Rows from block 12 of a small rotation predictor, named by matrix and row number. Rows with one number belong to one channel. Each number is 500 + 50 x the weight over its row's rms, rounded and kept within 0 to 999. All counts start at 0. Numbers have three digits each.
After each channel's rows are labels from the 100 images, of 14976, where the channel reaches its highest value: "strongest on" is what is common among them; "peak on" is the class under the peak. Only what is clearly more common there than usual is listed. The data: made-up waving flags. In brackets: how many of the 100, against the usual share in percent.
# sq0: squeeze pointwise conv (model.blocks.12.sq.0.weight, 96x192x1x1), inputs 0-95
# e10: expand pointwise conv (model.blocks.12.e1.0.weight, 192x96x1x1, transposed), outputs 0-95
# e30: expand 3x3 conv (model.blocks.12.e3.0.weight, 192x96x3x3, transposed, each kernel summed), outputs 0-95

sq0.24:561499434611543607507553455474436481458413536422597439499522490518630478516491476466460512501478471471482421469542543468474478433533525569488514535507483603547433480500577510519463522524536519455490478516527514491525562500505454468555483509435471580444562495427539553483477488504561471485
e10.24:447515460513606425463514564474463504534490545581538561477474525523522533448519506565504489436489527477460558497479471514513529462565546486466546592478512479460564465473448469627558521441536540428453512485521470443532507461482517485398542551458425512612529496469497464500558400438498541524
e30.24:440471577564480606502565528465500487380508486523466559478492595524549483537492496489459463507530461495481565441453500567526482473530474492501415478445506631479478522428537558504519476592459598518503480412455509422532463420457557486487464495472518416449557466527517514498580555473487472523
strongest on: offset cross (61 vs 6.6)
peak on: flag (100 vs 45.4)

sq0.14:476470504439489445504567436445492429503465523499518453423508472481537457431462493524499547457547441558545459506435520491500474568507462499485484431499526525511432454474548540513505435493434466446543476496457527541430522556562499493569466452489462437522495509496462571470598547476568519431
e10.14:556533459565500512494501478481507454547506508426579506433482508468453550511412435440484558454512539541471481385567434494533490564386460536484468443499478463444492542505520627491475533563580464452491483499504446511441573568584483514462522511435534509576556500493531523566415475519468497457
e30.14:527390573388430503486466444506535468533452463433525517472492474485467550400456490599451598481608466431452642451498412593536553501548476433500502548549507412448514518432495527508520448505496560405453590503483469481492490478520439459469549458550522544560468426518492463464491380491497542494
strongest on: three vertical bands (40 vs 6.7)
peak on: flag (98 vs 45.4)

sq0.36:470505521464487612506382499483446520467567521479498445506532495537469491538530546459473462442496445387445482444464428459513567549458563520418541520424400493500485478477474513539389512461473421479481561552504493476546416582470496487485535498556443537432489495575508496485505514401484579485
e10.36:494579464421529490487469532468395509550530468464426589463408564544593504446576544490483478477446483536599528451492473585436630445482424471513489497390493547420469512489405456420400544459533542575516447510578485568507572424502440464485526496557515525467435517629544589478536541625541509479
e30.36:461478500503529473537433503518521527503498358469491522601427549492525474557529391443444520520534482542432537474466567453398409566433516389546529521540461528567520415490475442470473492607607481572457513630533505533436503601524531493426547484460530465460441449456532461521427449580406420524
strongest on: three vertical bands (66 vs 6.7); diagonal split (31 vs 6.9)
peak on: flag (100 vs 45.4)

sq0.32:578487467461557491603518498469480513504475508428503342546491538437444539517549459466444515464472505474582459481547477463466495533550488492522508504496468473479434436464549439572524488483518571536487500618482533525486498510443545475527519519445475404515559511456427506499436577469451538433
e10.32:551602517464488549514516552490568523529521484497479473450509453530506467474395429510419476514460458454513443518564452522460520521429476593504438454539483512494442518500572511433459510540556521434565437539495416572417518492523456485434535482579445510443561482362475522494478494578475488480
e30.32:527491484484498567505577507526455407523469482497504499559495498526536520503575444419534462469491515499482528434452440625495523574515545466420492528450470463499389572516557427508577504512568505437520543499514403529554538537614478468536613487470489572478571428430412472543444526395478455504
strongest on: three vertical bands (35 vs 6.7); ring (29 vs 7.6)
peak on: flag (100 vs 45.4)

sq0.70:446549490535539475544452489465524499516468488580486453478460546515504480583440561518564554519461474540503579519537467389535568481478385563541492601407551508462495551455507530556494588485561458449554491511572451453539572508441464452529567492502517424547437489501574539445613427519527441498
e10.70:504468516549437518480501546519363565528474467536534572414450502540501489456454478453486461531622551381449415527487507421627524488590538596458535432398574555546532510453462432425470586487396464565514489470502484443478541532569509385470583482468515409479402504524466559503436488500603507539
e30.70:594458517485506542375534575471458505463564517457415515440491489410487432497504487403455540434485543484473543497385492535458513540528517512597450544579540481418469554542575524400433375596518583526530538469540484468436513490355411472446516488479480354538491530437546512534589464482521436483
strongest on: offset cross (45 vs 6.6)
peak on: flag (79 vs 45.4)

sq0.61:573451520525538506474556493450453569467543476586505592510500484545463490525459603486514474469439526439487455486503550593488513560508488584426516472493453568565482501491524422464492510510510547422483458503521521391511603519520573508445493531413490608515527442472410489494479562489504516533
e10.61:566457576510515483490505536485475536459444433532585568466543527466530478460512516530492463511483512515494511548529398515433499481567534468523488613480511537404496579416523574487429547397480469447519525518505499494401574456374479557504529465522492441444525411558533494532567412588483516527
e30.61:489508478438503513552427359538467541601510490515515497435558486452470509566526507462466567523506493484415488487490481489543524451438461518484456527398482494570426500511520461540508461381403541489513449436549514480457460497468507487518441544560559548517497524514518513484448464447525475396
strongest on: offset cross (98 vs 6.6)
peak on: flag (92 vs 45.4)

sq0.57:539428513454453519459454561497532492461477520523558515422488463442444471454536485572540487517504521457522480538483521487447482538469496457472461484470504506522369459461411682447500511483559498552498475455454475550457516471462511457452560520481498470525448567369562564535494486572477467470
e10.57:442575480558529466588557538493514600541479498470423594494462577466440466593496491540494588529481580439573556493487465487541447494481563478544382492447524538426525474568617465443542537506517504507516421411460552462513416510644495544512534478503580526635483500495527510512522487520521477582
e30.57:574497503558432422483540366459537521527510463497375548591481500470520568484493442448515525477491432452445546544535445508500479470547526497538533499421574468535569468324459508418553410489531498525470616502483541481442486521590475507516523516449512487514549482471607519443514550498551479510
strongest on: three vertical bands (94 vs 6.7)
peak on: flag (100 vs 45.4)

sq0.39:518457486471592527544608454491472412463541565493503488549521430549549445493488509477543454575462482460538474492522523554508462438469492459514448538546476484527459525412516487500506496484473468434568542439482544480438529462502415544531529539513459562407545481488550467560425510464534442514
e10.39:490541521454537443463495509549329512600484458440497533524501550447449478405603624486509493371469492614514500493513507509484476517474542557537468499456481449541547500622486449459526557456514470557543481528446454464478508465475526518463456531550458513519422537523539571542556523491468507446
e30.39:467455468478511593426488538460529545497524516447543384482551485436558529467450557506456432460528491484419472524471473585409467455448502497466526439582548452456416439534544459496410487492564359593565484491441437506599427433486471511450436507405467534452409508514542516500495540547466514505
strongest on: two horizontal bands (27 vs 6.9)
peak on: flag (95 vs 45.4)